A small model that predicts nearness at each pixel, trained from scratch: 2.6 epochs.
Rows from block 7, named by matrix and row number. Rows with one number belong to one channel. Each number is 500 + 50 x the weight over the matrix's rms, rounded and kept within 0 to 999. All counts start at 0. Numbers have three digits each.
# convs0: first 3x3 conv (model.enc.2.1.convs.0.weight, 128x128x3x3, standardized in use), inputs 70-79, a 3x3 kernel for each
# convs1: second 3x3 conv (model.enc.2.1.convs.1.weight, 128x128x3x3, standardized in use, transposed), outputs 70-79, a 3x3 kernel for each
convs0.21:494482492503474514502508559572485510524454516537520471540535490442499532500541483549468540513500554524540541475525409461470460525461471508471472533475457505524467503526468486480480508550462431583474475544497507508452446485404500491561456468455410558537436492598449538505
convs1.21:509492485498474504516477567522483488503460453484511503506513503521519527500497493518538568495477490493445531503514500517504509509492499484512497517505504538477519486521504498521539489512486515528533511474538509529526509530551501495498490493498503479513509554492504552496
convs0.22:515518525459478510496519571470487470526451501460410469472569563532549583612486584463514537472511504462495450492509514454526483464511471543481503521504526456492528497477516456514518436506488525537470509518507445469457489524484488504422567452433476502513531560542504520514
convs1.22:471453487411482504466501468468485504510481454518503505482459496534439446503478391610549536538493445668611557504498500506470508502493512476497504493490498490504497519480523458445477445431464523511510540438438508500462598516478550549515504535499605495449524502515592536492
convs0.23:566532575482440513439488542419541478494466517433490593521458412599575457455450603520525469455535457490493488542557496545459492505514487530501533454447434550559537482574492565492491471465485469486520518533523453474534501455511466504512475491492471450474500483523513539546
convs1.23:453528459546553513459449503483641566485453557500465458521556516490498477476462489615601561631576513514515462423481503491458519538480575422442470489518533499577542595380390586586607496474476495549521494440432548555518463503537544530505593447476603611512493451365436451390
convs0.24:424510395514498509478513485395511486526504446448494478545551549511510555510479463521524536524437539447543474490516522443542523463491451440452476484503515471430443466472490508533595466493467501501463494475500499503479532483559440483484474485476421492464472478513463565508
convs1.24:494428483497493487464533522447475507447466445462453440608568546552532497502492492585553571489447451534572526455468488531545464497522539486490501446479462535501523494521550508508529496575527488431500497456504511585568505501549535523519455512487442533571502534465502494508
convs0.25:460453468531480563538487491455497538459532571566467403416597483521484550567497453562569512502457491490504491495497550528523488485517429483425506493492544465468542415483497558501448520479436459465456493493435501419538449550540525449487475463538476540467495430460437520531
convs1.25:484472428532471493526593519516506522517469499531507504528542483480455503518525552562457482470540489437463457531514489519514510499510503488461476491508502520526514551493503524500463538525521469530532508524511484548520524509497480490522518529510468500569510537503518508445
convs0.26:512474408518485482560479538476613548444470494522454450503439423461487522447511492479443543433563506571468457528447503483525588534529540502457504532530538533495527522505515437426483497512496503557559494429544467510497498543563474430602496530517462470492544502461432475404
convs1.26:462461497541561525533536510529544526464489413487509472534443485414418436461459415440504592456484476475468507565551557550563547523488525510518520580550514473512559493470471475480556538550536498580492544539476595559512508501452472466477421445516505431475458408390465452436
convs0.27:451554537471455465544550435559456541511476466426480468522465543536452524552479499459509533530510503530514520513553513463505523493474483462511467434491511570509455512495503476489476473484531456457498471512513469566514473485435474485536480549461549497539518496443519509455
convs1.27:485508488470462463506484470486527551477478586502499494504506497431441454495482462496433454569590487502557436549564528540541544536525559523523553483465455506488488564532507442478440469494489491473453556513520556498476489507483548474484501512516477442501560493507537540511
convs0.28:520438516485511457532502510483546446522383499626432460505502515460531492496447478556470476508510530522559514526495579508508510477499480464518577489471513554516541470480487489534494490424514452487574464407527490485477543496536427494581521485484478484538470524485464519562
convs1.28:483438496519484517531521482537461547542384553550453459560550531523547522551470452497465525432441512421518550508529518549486526496530507456485473522509449551566560506542459517479559503516575546519487461558567418568499585510605571499490519551499533473502471530481479485439
convs0.29:561558533525478475601544514508597501475546595468502503594491499444439463481564512522505560401492595525525508523484506460499477498517482540458517508475479499469531515492469493495472533504519548537525517478574521454512488490424500437540485555477538499488501477426563481436
convs1.29:458442438466516504460539501504454489536523513538581497530512522535543528484516554533500515516520579500498427496476471513547473491494475457477491510493461565536509545465493473473505514488478469574450447495517493459481464535525510527524493523492452484544561577552512469427
convs0.30:471513530479550540496505501487524521551460488489554516503487497462509503502499512542518481467453426460404468494594491504531500542470515523483456439521501572534545485479507477499495520502492431468494532477469550520489538477473484507499499474447516498512455500472531536507
convs1.30:490442503567560542511474466464495536463498419479480487475400445493534494536527468475464460484508560555541560503533580497497535536518577552519508576517508425407410457545510497463462459514473477494510519471423533480500508556481519513532470492469527592463582539483548590573
convs0.31:417490559415503543451484516453548490425469561510527527478511554479547666490445523531484548442508433531534462535523561476484514513504474527518515518537497467495518510517503477513537486445445459541519454519536512458483526471509487528483542498546547472561554553505520509534
convs1.31:482462490455482470516562506519507492557549525483581546499505471554536537553522588591501617526468545506511536486512498456429449482481517503490500460458430505493502505490526492420420464472502507534568584587563472474450527505526477525491545468522446582491450519575507517562
convs0.32:567509380533484464508464523480485446399573517407532492479457453537492522465537588463497592523461466539416511473451525590524512549519584526461449463561564509512510457477512449483513481529425502545513457428461472458537493364415451528524530542546579504471507473496521474468
convs1.32:489545511521534507540543523478514548454474476539502466540523435461473488463503541561525518499477527535450495481482500496507454491463474522521537513495508493522519548512528467478526542531543517512511487510555510516554495497526524489518490474530496502528509535496519554537
convs0.33:444474483529568463500573483571551523520480536393486482444445499522475430471503482463484508538599417450529449518491473487563455505527513435472508535553458506580507459465526483525523499488498538542494506501493513485471469451530460493444471521457529435505492525475466516537
convs1.33:570520484523499503451484418449426467486409412482449452564502418580494474506478542434415506380420587519522397516519530518495480507494511530544553541567579491492449486467470574557497495523499514501443547478458595566475473488486492540485492436487469515520537511452549443486
convs0.34:520505476503425445445498589431464489500509509447492474489525454464526485490499495525512457510416567540513440580549533468483495521508483508517556480445497436470523482493554537501495519510495518461481507475530512542536558485491520441448408498441494522478466435518514520533
convs1.34:544474529508513468516505572570502577567483631486499497495548549560515474504568496491500490515519561573514435548489491457470483477469486421476463435504526565541520484481455568523500506433464481515358486496514519507395470475559526471473506460514522557430445473473446454429
convs0.35:526535549541481512437460468424484521500466498481513516586566525547480526462483481484427469523541525619581514499534502477507523494500442548471501437518509479461499510513438554493563455517483458519539537507551468477445542528451508452430498512496531545421516525517510506529
convs1.35:516484521521525461487490455484502464483567520435455505507459493471449520433379434516571590477491523510507515515522502578568510534520599540521517528552526496467453520513507592525538502505461487459484474430443487488479487480510530456464469486525507491481495448460527434440
convs0.36:416534506564425461539539525526510533522471500555508524491562499549503423434465494560627558514492546437555529473501447458519502479494478485466470531513484489505538439511487501488479520458479490472502457415486532496497438479513446505480401494465531527505545588563423522499
convs1.36:535435495438472451495537513451508534387445504488485381448535507439444472455521487472515564459393477449409454491454456411525461442424480472471516428459556473435484421424474533504487497540547532608551470492600407471505539466547516559516468527511425437492516686568475452498
convs0.37:521498532517547604495560447597489535579555505551512523548471461538580490489471502479462492501540463485366488475494507458534430477484490441413455476471520524577575463468494527542569436497416524521527498530483437451487482501506520489465455453550494439449545529484546538532
convs1.37:515505492501521522516551509484505514490460504497523488475508465490508520480525524536506455527468432537501508499499507499475483489502497513497507479490486496497485518517514486511491476523485468539563503471518521511558495533512456517501522489488469526520437504519538561500
convs0.38:526451476596462492504540505452541464596496420531452440524424510492507485515397525477548494471512526444432497497489577553453523566503520479490500433484547562548513553441533551473568475510483503546498498507504470467497489575568370517485434484569528495495431490537505582527
convs1.38:499499512456450404484519483475560436513503475602526496441478454485553468517549490427482429502510495408360393492448485436432470402456445534518513478440489489433469592550532446453424433458472564439514525467511443435520518569450546542458528576446555484472543433588599567556
convs0.39:542494458494440494383444440484534417537458544599542535556529472434596518553485474554473524429544514411537447485492469542476454496520523509464480486519439477507507491515447474490495512510519508443467541423537457501431436478448483467564500515460473582569474501519541491607
convs1.39:536516531511514467516523477492447455488478490554490508481469465475494487468472459545471545493461502533525484510533509518523545520502500511487512532520495504506511501527528504464504529508495532529478535575503524535456490508512453465516505504513490476488477495497537512525
convs0.40:433495492609546384525423424447473593441497535486492524475460478497560531506504563412454526528572464505477507490441531452539546451500511480559521504525518476522546520505500471530513473491531489465561520500492520473507529535530532475497530471496440471499511476475543551496
convs1.40:501458472523444484434508443517521491574445550475590580440501487476494518499532569418447489514407453503541550456534484401453403444463457469498487531506478487475493496440494500482459482411430515573516511596472404463525504447492513590552441512509445431471568481473558493499
convs0.41:573447499468466412428515555411478465430414499482448492477510465497498488473444462472478517428467471521571503529544508515466476550519490508506522535470482474458506466485490412535520488489545505476540477525500453455484464555479476530501405490512485483476477472497459450477
convs1.41:493505493474498517554538517450567458471528554530543517523533524536488538522530535478528527443539539442384442482509508501497468474453442473500505494531502494454489536541484539497489470493546430527566454589495436468479542503522536450541476447443566478490470509497459488399
convs0.42:460537484475545526495468543496454538526493553577504443511510531507448456499555454508466517505616451508489607447489448535470522513469506489502423513514516477494480496475497479540433506512526463509487509444501504447498454560481486492525506482478506543525473517443533526534
convs1.42:463462494509499500469560546549556517418487470505483420506473514475466418502502442532518577401477455443571580552436497501499483508466464448501518475530506476528503513489528550459517496550561564537552455492497481518590471480503547592521493478507537472548537519508470536534
convs0.43:485503530523551490503441479492471545499544519491468487539457492509450472453442505488482483486454579534513610541499453487480460490530509526401441459490499485515507460528497495465509472481490481512487524534526496439490546554567557477439499451510510472518514519584550526519
convs1.43:518523487472468475484481463466480440378458453472436451444471475420419415434386347510526582531512598462479476537517544510532597527551575551593550528524500514517520560535535529496521491489489452531563504439426541501482507498423422398449485489522411421376362379431494454478
convs0.44:520568592521568453534532451457495445541468543511536432522599454493541500469516465564461488535580475530545603492459559498537496487512450491503504521521489493506496494471462481471503524455562443490524531540542511525502550504382531441418489377595593449483525528471484447530
convs1.44:499492466532514480509547500489588566451541536566518501499482498488453502479470508491488476472433519438481514531539490534504513483474480516475473480467486508491493513509501498511501542504497528496485509497534539520506518533491516502500480503535502496445506500467509505498
convs0.45:487464450464530494513522594482519570518546525577542500519548570511503588477482500536542513564471458471470431505458501495530558483489543497488481536515456479535470449509502482483490503514591544558497480552508524467521542427560558493533411454424453509504584446567443563550
convs1.45:505428446482471481506480491466514509494517522474520481505488530492464451523552509475481520541533538393444441470507482496521518497505508538546507429428461510510455494452469482442403463496475482503550462441474525478524577548480465482511508514508562579560540532538583499550
convs0.46:544500603476438521515538553442524523543515489510586475490476513497458592469514463514447457570395513470524398457512562454493528490497490568508506557507490572502501499452479435443530489492511511470560577488544510461435508501465522495503521429553538525447486570478509495579
convs1.46:515467469550503529528500534559521509524473510516503521484505513457474459510482512581542575495532593484502551523522513464476518498502548512522520450522480515508510531509504464525527502542523497509561524549550476512470464501500544448508458516465482515505490508569465489541
convs0.47:489501503446502612523507483509498415570481460515425529557475445506491533456475488512579578529533541484546543504491483517479462522462523437479454512472430538496476477509528440492490518521455513478519490494503536503478506460550552556523542419512467498468455594525528580545
convs1.47:473473414448415411438501470574426556479500537425446508529444473481490506485528509656476444602541526428535608547523542502531535554454534479478455478503491487451524532456448539505472473448597490542468406486630514494495461583561519562526503388481549441412484469428411483508
convs0.48:476502519492501518486483493509527444578496430445459520478461494579549499484480557509464556462578559552474498476483511509481451509523515473500509413418494465498511476473511460465502496549532505523534499548528437400508468472483496506511457463524444469452469429409536497452
convs1.48:451418422342392460447466531492505530378582681471515507531523553569571507501505434578427366367392551371405367460473467526539510489511510436469511410417396550508484512433445461425503424399499239328300347424590373544555640730646539573535457431444483518505461508576584479420
convs0.49:511443414561501502510535512502548515558518551469511428512461470451490500565594494435497568483520530499512494462474483466543472506443504464576533448494480504500472519442440498458504517518519522468523507469440445457442465446475471509511507454508514544505452515503498489510
convs1.49:538516506471448475532533496609512482445395429533469463492450472478473448452462457518578652524532548425443494559539525585518529546574570514564529534548536520504518562527518545538538522500495540499507574539546556542483524469469475495484461447484432450478413383469436442379
convs0.50:478573484512568458552579498515429486593457571552510574450440536458499462450494425541500440565584449451519484491495487481502503503512485471540471473521506503508440485490453514496538490553569550587425501478423586446554532504515413516491548414556522506465480497530519515408
convs1.50:508468470522497485509522555489520499512485569496472437477474533539543481494496546516487557481463455443406392484489488521532502492468493472500504491451472523517499557538499452473442495548528438467521433556482476460526479491501516493494488478496508538488539541532539519487
convs0.51:447439568465442510474500560496504529571485501530478491541488664439459473499479561593565493519483564541544441491513461455551543474528437460491466545485428509517489465504416559490417482462466423510403474540505498465473455527567463482541565512507408486493519507506558550514
convs1.51:541541496518531527543508600555568484529475532548474509507496525480519497499501514475518543480473531490486524501491521509518507503504486511500517495516505487504492531522516536509506540514494539533530545521579541502494478558544510504482481506494489467444479443450510536501
convs0.52:425432466442427480530494490431438417426496481523547531496463535496454534509521439528533480561565500550532452481528461492494474499506506483456456537523554526523565495536543510495549538571490503457488480526543522478519522473509540523491514476467433468526483473467458504504
convs1.52:475489450545531472560496516506464433595474470508543461575490527568515526537595582535546431484481537541516547483465475452499471510517523462501478520472487558561543446496490462525551559525498509547461473573528450482467482512529453580495461460518466558588529610584535556554
convs0.53:448524470467426448559456503463489539520525582501494448479458503572523520485479509497531665602544443525414534418556483489502547519493544503536556540543539523513480436471500494492528491510461479494500502499512439517490484498529548580489449521556506502503596465473523459492
convs1.53:550526563502478478532521500539545509641497497536626542444493526519482488537589582475485570499510507449460478488433467460454435501473513483529546394454484458485509469532491433476491483467490504475529514593496435399430469433492445494431442533554513506466479617476498522470
convs0.54:494529453480515623545493556597442454568566490547504487454474373493465499478487410494530500496529531399441469497480541582538470505524484524500540511464528481487507529510532513497543539481517435471520528487543514465485447478499532503447542455439524487481543455464466547541
convs1.54:495403440429386445429405470517559486526526474430554503520558528497476467507546473536469504418572645431391375466505498489481478471463503523530491376432399511518486512510443463429420442506447419469525443380577489481419471590559499550518454435500558528479496656599539575620
convs0.55:525524518493518517541551539492451462477491500541485472456499458457466523506441415488524567550483547455442480521536502523462504521537517529506460511460490528536536503524520509525508459515530532532499514534498482493506483466499499458488471459442508532459519491517511507519
convs1.55:524522487526513516545494461552482457573471451529435453530486549486506497450454451524508537534517548374466487553548490532535504523511552521528503559574537574521554490475485528590575519528513553501457550543508607611518493456465508492479453450424517469510419502527386417452
convs0.56:531458551490534496478558618527446534569459488506555551472448517565511454557482387400542434523503475421497536440525502522442485513496476501490492500495543494467476526522487504511512492567556521590553518454512434566583416570568482491515428462516476457522477504568518465501
convs1.56:366429402450446444449499519404566522405545476576427537458511511545526522505513466478374370557553486484568481460461443434516517519464514404483473453444489507500503542427382423458476428412443481467585451471519520424554552526508601505650580431413506533503453543562519426494
convs0.57:578490458464511549477530512491532493544472529482520512466471510491500558494482531451466460579412573465508519502512512541498485481482451488476506470526530488455497441554519533489488464512527481467528553558456441538556438413487399512470503507467491454471508532550477555393
convs1.57:445476447525508466556516506552490499611514520558512487475452459496460468541506537489490557437501503524575516426484509495513484472470442467493499464468466516567542505476469466521459519505500604548519511421452513564525517496613575497508511479526536469545516515491472515514
convs0.58:431492490507500506453476399371550436483494490506488487571558542470496489465526516480489463457466511501570521502513525540501512492512546482560518507512537523492541504485475543486473484485486487442439582479450469469527582600558462479527474464576494512512504532571562529552
convs1.58:569547592467500470476510456492451455422473520523545492485494485474453436427441402521590539489478517562436557520525525506495567530537538572556544554502528475460499529531560541514465479485537517496528535533568526456502477485468411475490473510464486473433378452420455434532
convs0.59:504510494508522506537479471478511532440408435484481470544553583579552540474446473494479385493508424526475480500532525458553528504480522520499526539553496448414493535561595502487474622566573515554555489484564502504483513509576525536480465427424491497528513526439445497524
convs1.59:547563512371472506531512473575501457472467528554475493435454452479462517464472464620603517400463512423532463502502483533595515525499432474497497469489435499494515567486512441377313451502488486481399453479575572550485620507525470491508587493493484375352451566585540559590
convs0.60:459425424535477519498457478529516519464504414461559499567440506510553564587521478522588460551523503520519422504536454560451507422506474471517492511504486542482503436485471469513475482462544595383460431473454509489585488501516596441532471518461470506544512505482542469509
convs1.60:533525488499561493515464550446438490539462522524472492476475474522507461498491511525450477505449444511482427523506514490499511520479500516501534522507494491474495461500524584533510474524522512497588492453569517499448455446501544508484500423494439449420525447439451540563
convs0.61:491520479504521501535544557587425474489453523513473577484440540510508500559472525422537514421567556488551532500499474494511481508463493528579528510517448482529494527445527530517586473503563534426471460513446533516497483520528392628462539448474445523478450470547470504596
convs1.61:464448489521509534498469501494516523538473511596505441522521497493549523468466476513579552499395536445510510520519527490517487501478520472471485505490481499482476493512494527537556500536507489523475509462553540479517508460528524546494412476462520520488490508485457450458
convs0.62:472492486447445512545515534526533542467505548525512475474544433480487562469501498519489540436547440565448477517462464519552489470489483497488466512512499541472482503517491503489443551535487462500449575482505497575486545474415488490543478521466524506484538545519469502556
convs1.62:379388441363459480476514533603528692531539621551473406529463542475521623535484585443455447524512538508396441401465418441518518405447471440397459463437428577555490503458408443428423496477495450621508362518598598557511521610589589562545385411459494504443460545534409420410
convs0.63:450430480476492463524536552452530566439643583431512477494590555462511496532468555466520585520437476572577540545477489565470466467460468505534571523498519501521471501490472461562491526510516522476504531437535501513564604463526487599538518515499472500426492480497456470502
convs1.63:522526512504527495527556511572541494491575521522553517470467537504513530497526512465440431435509499494482421501495516485513485481470506506498499522502521515476470545482545506481512427485506450518492526564539507509498481501477475527529495477491505533538528501493512457425
convs0.64:516489422517478471415506479523502449445479502439456501478510459497480476585533489528567504493561571449454477473569497490499532447540447576499486518495531460476495466518471496467476490503448495466519482474522520466506441467465479501500460551476512517501531579571493431471
convs1.64:511498521477462461483532452584490516514424446446451505471505492491499512497490503527524573545579539572476462490442431481477485494496533515478462503541485545535477440454453481507538486487477517510447467548488472489474455439519499489550526540508473502540522618575493531444
convs0.65:487566466541508459466507475427516453489560423474495481441458464522554575396481469533470445549551505576453495479492480464520530495515446531493496559479502481539531472499463448474456533482463437547431518493413576442482427498431507531527480530498537490492512551465500510436
convs1.65:527509494506460544523555528534470521497413444427452543455500473489463469484491468530522610486487485574512541500509517482462495510494506493509513544527540534509563521549510511509510539542513551514507476454464533498463494465500461491463469495476547502521494542554508486451
convs0.66:501500437439454474497515507528466469496494501513470464420471472463468573471512457459448490518521493519488463542566514512488534506525487516533561460495483512504517467511522482506477546516487567507518464468487523509510541477515445518536510446459486471549491524500569491465
convs1.66:463450499524573579529456482471515502495454454441470406487548573484482479464494458462493519520546496509457480551500537495562550573513570473461500525524489503500503454504419538545540458508557482542542470399507519521547533517536502553501447450463581557525465512465406384483
convs0.67:519531461468477454446440515526405496497491433444450504533483525461499482483526498481502451551585523571521471469400541485517548495532509542543466552486466529494509451432476522558506533497480510490541552511507408531546560556515563499492532553483536436438486478493518465486
convs1.67:531501490460551529488562505521430495446438527431496525519489483515500491463463464583503466480521491550513449470511535530526546592521486435433458572525597549534506501450491588610551473496555483468528470508570560535570423526502487530504461489420533595584569448489467420355
convs0.68:496547531507506544520488428580546440379490440416467470525529532549553448451465512430476519476498559469446461462509523555504505482497540476471490544509510487493483507520508479523506456493484513541499502532562520537497442443450502513460522465544507511515551539455531445487
convs1.68:494488484446518538455477491484482511413521514518504482442443452433469481477519467609602576451440452478502569513504516488493523510445489497471502596582548507491530521489508515470532487535517507535535412446446467508564509490542436478500418432468554492458540509456564544515
convs0.69:534458478491498551565473417483488530415444389458491593571521529440602524428414370481504455488403590479489403493490508529511530489514510527462500500446519494477462497457454458489515465482474465451504466521476522468506530521478579547499414421509523465475483453454492477520
convs1.69:468477496525588536451537574567526502448493425428381403569555555514549494482452444478496406536584502555469537465454485465508484466495510501513539498514526492513519427457571537493516554499567503491456484536506542527552517526547497499514493505487432476545529532561390453562
convs0.70:571456591535492557466498555534458649549523492516530504442512504528399496486527509440560500448570516462475564490479504509462482486533495527484497537502494468455534514525499474479537440538503514531595536596557488539524453451491427536432497494523564578543542544456569508461
convs1.70:505524530495488493518534516458479484462468488420471511459448478481474491488505494506482489473495510485420562515479503503478491474514514509528526530494520520520510498478511466528494510502523513539513532480522473482575482492502492519476517472510543530521554550508503462464
convs0.71:529508549546510485538505454428520466536484501588442465431521558500472547522513520476455577501501473537533438458488556506544508462512480465514539495518571520479524504451503519514453519543501541498499522511495478548540533544480487535500507456470460482550522487516495516523
convs1.71:461427431513445471568607509518564657472492626486459484611580555530549541500505529474455477540584440504470456448515562505462565421474540431448470503487484537475468496412388462416459489517461407471524424595539541463379534510532557515570428423439518557468508548489454420448
convs0.72:507480537510552450475450562532464421411450478547538537496524460517521397380494539432509442483587405473465436469499491493526500525529557494521448496550474527509527481506484498445526512481508533510469492536493484490562532521430465492454506541502527458542512435529471519493
convs1.72:542506481552541515500492532467551589460471576532496446498467560520542523611498551544548537510411462550526471498507456399474485495494549531500455428422528518464532534413425500570508433495473463495521504467509537483381497503583565449514422458433515498517476555477525519413
convs0.73:496525525511427478364480477465482547465549520540470486556521469466473496482529553470457554475483483445616492460483460514497531476502508497513503497512531445457488527471512528500457496473511503457495474523551506530570505432437482450447410585526571556594519530536513501461
convs1.73:486507533496509490515505506483452460457445426425454466491541526470518434457422421527567535550508520563479590510486554538557536516580563506523516507482480511521498490494483444511466485523486476493491490432498538553543495515515476533496503548506495511517431474410488484494
convs0.74:553454404464466495504539519480618495628498425563433534530482408463481544568586477541650534432515548553497425459454559497567519480495498513506528480543592565560501542464459521472509560524507481465466493511449518474466484474476464494525556586452447529476432442567505478515
convs1.74:508492491460464477504509541474500555491518499516438483479461458498460517507485499429398506533555529542509434500493504478489476487486516519515530480475474462477513579564477484444436526512442511459455535514518455453464504543488521507440493516497541491462507502467522561532
convs0.75:469471523522539477548530552542441455509516563533510476429514452500483424527521495446409437477423478506439449514565485489524546534533507426449477431452494536497497472526490475503499495520526517463532516484472585485519449520490498419467537497417535556530498466539514511484
convs1.75:487532495480491476471479453490441482466417463499467463459459456465478461500477477505493529494540482535559545528494469500482484514470465516508493494505529473478500534511583507507501516495495490493451518446407544480421534475492544487480503483488492509533507507546484509503
convs0.76:504481511451479513475481463452560512435483437533455500452491464460503522528466464455446513479518565505512500519498531538499562512499496554527567482494507489473482539467442454444469533491488517504480461511526515513532509498478448510516521503502556538554540473497504524473
convs1.76:492492505513549571446508413547518510441477459454422407496510507494480500495487414444487584489567523401492496537533510488525578532507589483467520557530508540472521522489467561494553479558455536518559488483548501476546489556545508476488400463463565534544482511443423415408
convs0.77:473472500560490530524508470476493515496503494501568465483560491479497477497496449426475445519458489511448554528517525473524496492466533603506510533456486522521495501507458587532556511482463544523529597498529456496511534502513619437439589425435489491513554542541480541529
convs1.77:485492483551543521530547526508447488512492464422402442497525531479497523470465515590564493493536453456579457504494505516512483494484477494539511524470486506495492536487520535532532475459474535508538448456460516553471480468505521485481463462486514530540497477487505495520
convs0.78:528502560480440436428493441477495484513421507484524528415478478521417419594551530501543522540536517532468555517531492497557504493458506532458495484474477524507534463489498554510498500509511545534551458466453546503497536528563526497467500468499536509520484485499461506474
convs1.78:495505528497531508576607607532532611354590482476496479525519547448462509472426434475445461469401337387489386480478450504514546545445482423439495513476550534572488516446487474472511472495492406491572465627636529447491471528543551536510434454436516505536455494458435423441
convs0.79:518512528513549429498489450470540385525455453503464508425470512560537416510511491406413479586520559528424559471511457472528447544506496514517479541482456537532492528463510516535524518508471564424464517478556459556471539508469521551471508452427477495468488499518469462529
convs1.79:512526526548500522540527494557556474556483418537510473508493479551521549514481502450464501492567554476538466503495466555511483534538506538516482498559523553514507495509535600554566522456554521530538470547487453565457549495493483438497512441476450530500547487552521492524
convs0.80:495490535478503432483545479509502539416524483558575540480471491610466437496555480491442469506430494479458500542528517501500492525525507523508517507522527474573543559473455517524490458508555451515455516497514463470492451490452497490559496408414525467491492484462387498547
convs1.80:510482494496493494566566547445524499457520506481502473488501511486474459475485491553557556555526562454424473561545538525522535509523493526506510509507476508501508515517495480469480493497474484450542538542580502502394550512527454505482465477528516533537531499533548534509
convs0.81:485503482510544501490440483426489545458494480500557450468538492503509542527548526565522392505409468544534504538535522488474513502520477542516494518532457610564487463485519499478470483534523480508538505525580516480495487538561506495535452499518498529484518503436567546498
convs1.81:516523520508500486464485511516506482507473506541480487496459518548461502497451498476489433537511499563521417495505515540476484535498506486514542518562546486488493564516533538513546488492513475505479434462489484459436478492485479457474464482483551540513520492505569474490
convs0.82:407417448408425457476473499487473465476464494491464527469347372478575545457549593452525505502467451425433423521492511519551483444450443485513522428482481495531503505496483486532490549528531471442421522504497438378478431464500513515513470427521528502471483496478502457430
convs1.82:534502512579546552530585533485550462409397362438445501528504413505496516503526481488419404504580504520480528526548509510508521549482573477487510479474498564567557473464567482523525544603511475564500578513474600526570586542497436491478439459486517519542437419339528406467
convs0.83:536502491394422492555537519502552576534485494507513513468579499580468542544575533524533417472523426520490436532469471449512452495494523510505500452432428512516505486486440503523475437552541506535563522452429493544452534497450452527342543528534488548464534486526489478486
convs1.83:512527513533511528504501518536501520544528476473473497512516533479499507477496539544423462482496505496505427476474498488506502519493534554514495522498515516480480490512544502518540522512498518503499516501455500542442430452517497500507497475530522537609526545560511540577
convs0.84:476509544558528530494466486486505503503551467479528440586581490508508450424452471484526554508549518524579613469484493463483485464526548537508478525545522569542552511492542507529460441483473434441432452503453502535488509524535530545504422477514521569522596532497501500486
convs1.84:560535579545488476502495500491471458430463460565525473474455487415446483427398445585492532506510512533477479508517480493476504488511514524543539531551551541560537519542533487487494544523545466437504540574562525462499493484454437447431533537498486498492507519491562550520
convs0.85:490479418468488500520494439504460469598478480533448443500552567545542555454500531454462472483472485458488490479506499515504534517482468457503473474535524455455410543505447485438492482493491499517444511449473509522499464457450472516462453516521471449469428510519470489464
convs1.85:494512528541526528566564593462497506507469397431414360545540550517560507532527502482450433547500462529523490486482490505464482468473477518481507510444511506506506564582580419509616496535537456561575539560459586577566523556485468489535462539577516564551523463511588479509
convs0.86:525492499514491434513541477496570494482459527519499519510417446488422531521533544487560447505487535461505469488532534453534436528476483391440561532487452544570537559480545549499538484495488579501597478480471467466492528468488463485508531440513510494480483454490489529539
convs1.86:510532494523526502546546539471478506483489460454461450473465454486474478473465498562468525535487432508540563548534507552531523562530541486526515508511539507511502488518529511567543510526519482499487515447422512533476505503477497502513517456516523542526492489510525554529
convs0.87:457494433557491513507499488473496514442431529462525483581528489494574510497520484391538426455431425469395403475490523534507501554542526471471463510523512538564537513529511546453509543545505538549535515509451544544481562544567493516547415448410520463433542495511505456490
convs1.87:503471416515487495523537583478545672482598499531469433564593616476502516489480439477408423453447346503429411483467519489490518472446536477418493425401450437438416446413426420502419496563565464509580424525626406442410509668661471568577412413400470485466496497551435577454
convs0.88:518545520525558537478467480408407487541396511515483462483444512510471447494577551508459457536521439418521515546475469486498519502479564530447508558536510501521451547563435466498485528483469512551464494489511482498504510578506491553469540575613486518529525568524530532456
convs1.88:489514541488516467567523506555534499561554560498481549515497512511522518541477529433527509545482457518517508509458478504474479454459508499491498493501476550510496500453468480539527519515513523532534480455558497444491437512513477480548504479464486570475523516557499475552
convs0.89:466529495567544449465429554479578536446454543525520526429499516465474439445539569491493547582562565428438473436445487547478511538488471469525485482547485528505514446512481527494491513484496536570508500533483471516445456531554482422446482549552528494433463512478524537574
convs1.89:494517535552524536457492549483522507475468500528474457479473495485483488470502425407457457459467485520450470511523533531491474515567527516488499483483499468528548433493507514443540560514468536563555495546565443472512524553482513507502506536504506537543517484505543556536
convs0.90:497503493523534443492540459509501464532544522493566522465477492513521436467500456485419552499496506542483517452522552508503494518492488526514530530577489525511490530510474461561520501508493490475494551516449506540620522454538483404557495486397503550532486513552567498497
convs1.90:443533456410460468550490541484632486546577575516497541454551589490529564479571517423439484517495466480516484522506551527549497514535496477485512464512465487525456456442485439448424494475461355513550468556591483382394416612567524528530482473546461435507594521455648403451
convs0.91:393431439536565439510445460543484536465482451483513490474521462532563424463490533496533396513526471514470484495510515503543475518522546509514508508443474511446502455452507558560493499526511493488533464549483497516498483546517507515495526497499522524491513530430482492508
convs1.91:495478474511537519481550499447557488473525489454491492493514527607477457505459513539440493519542564571530436509540544502533508536554520458471466506506573482476514511480502522554524446432508500529498526534476488546401561580521473501458466476518489521483471446518488432512
convs0.92:448504527505511448481537475575526493514461445516498481572470423468473462527442514518512578527440489377474515497493508525478478518533456500511496519531491482515476509526499498464548540496530452548465482498516516496553541529459519444470475451508506533446508506494480502514
convs1.92:536579543530512474534483465520515465618505508562508495467476502492453510518501506383495435421479413387493424504488451495504434513455489522524496486527477453511450504477493527513475516443507521557502460521515417516424486516508493450541498444528584531535590523516531510487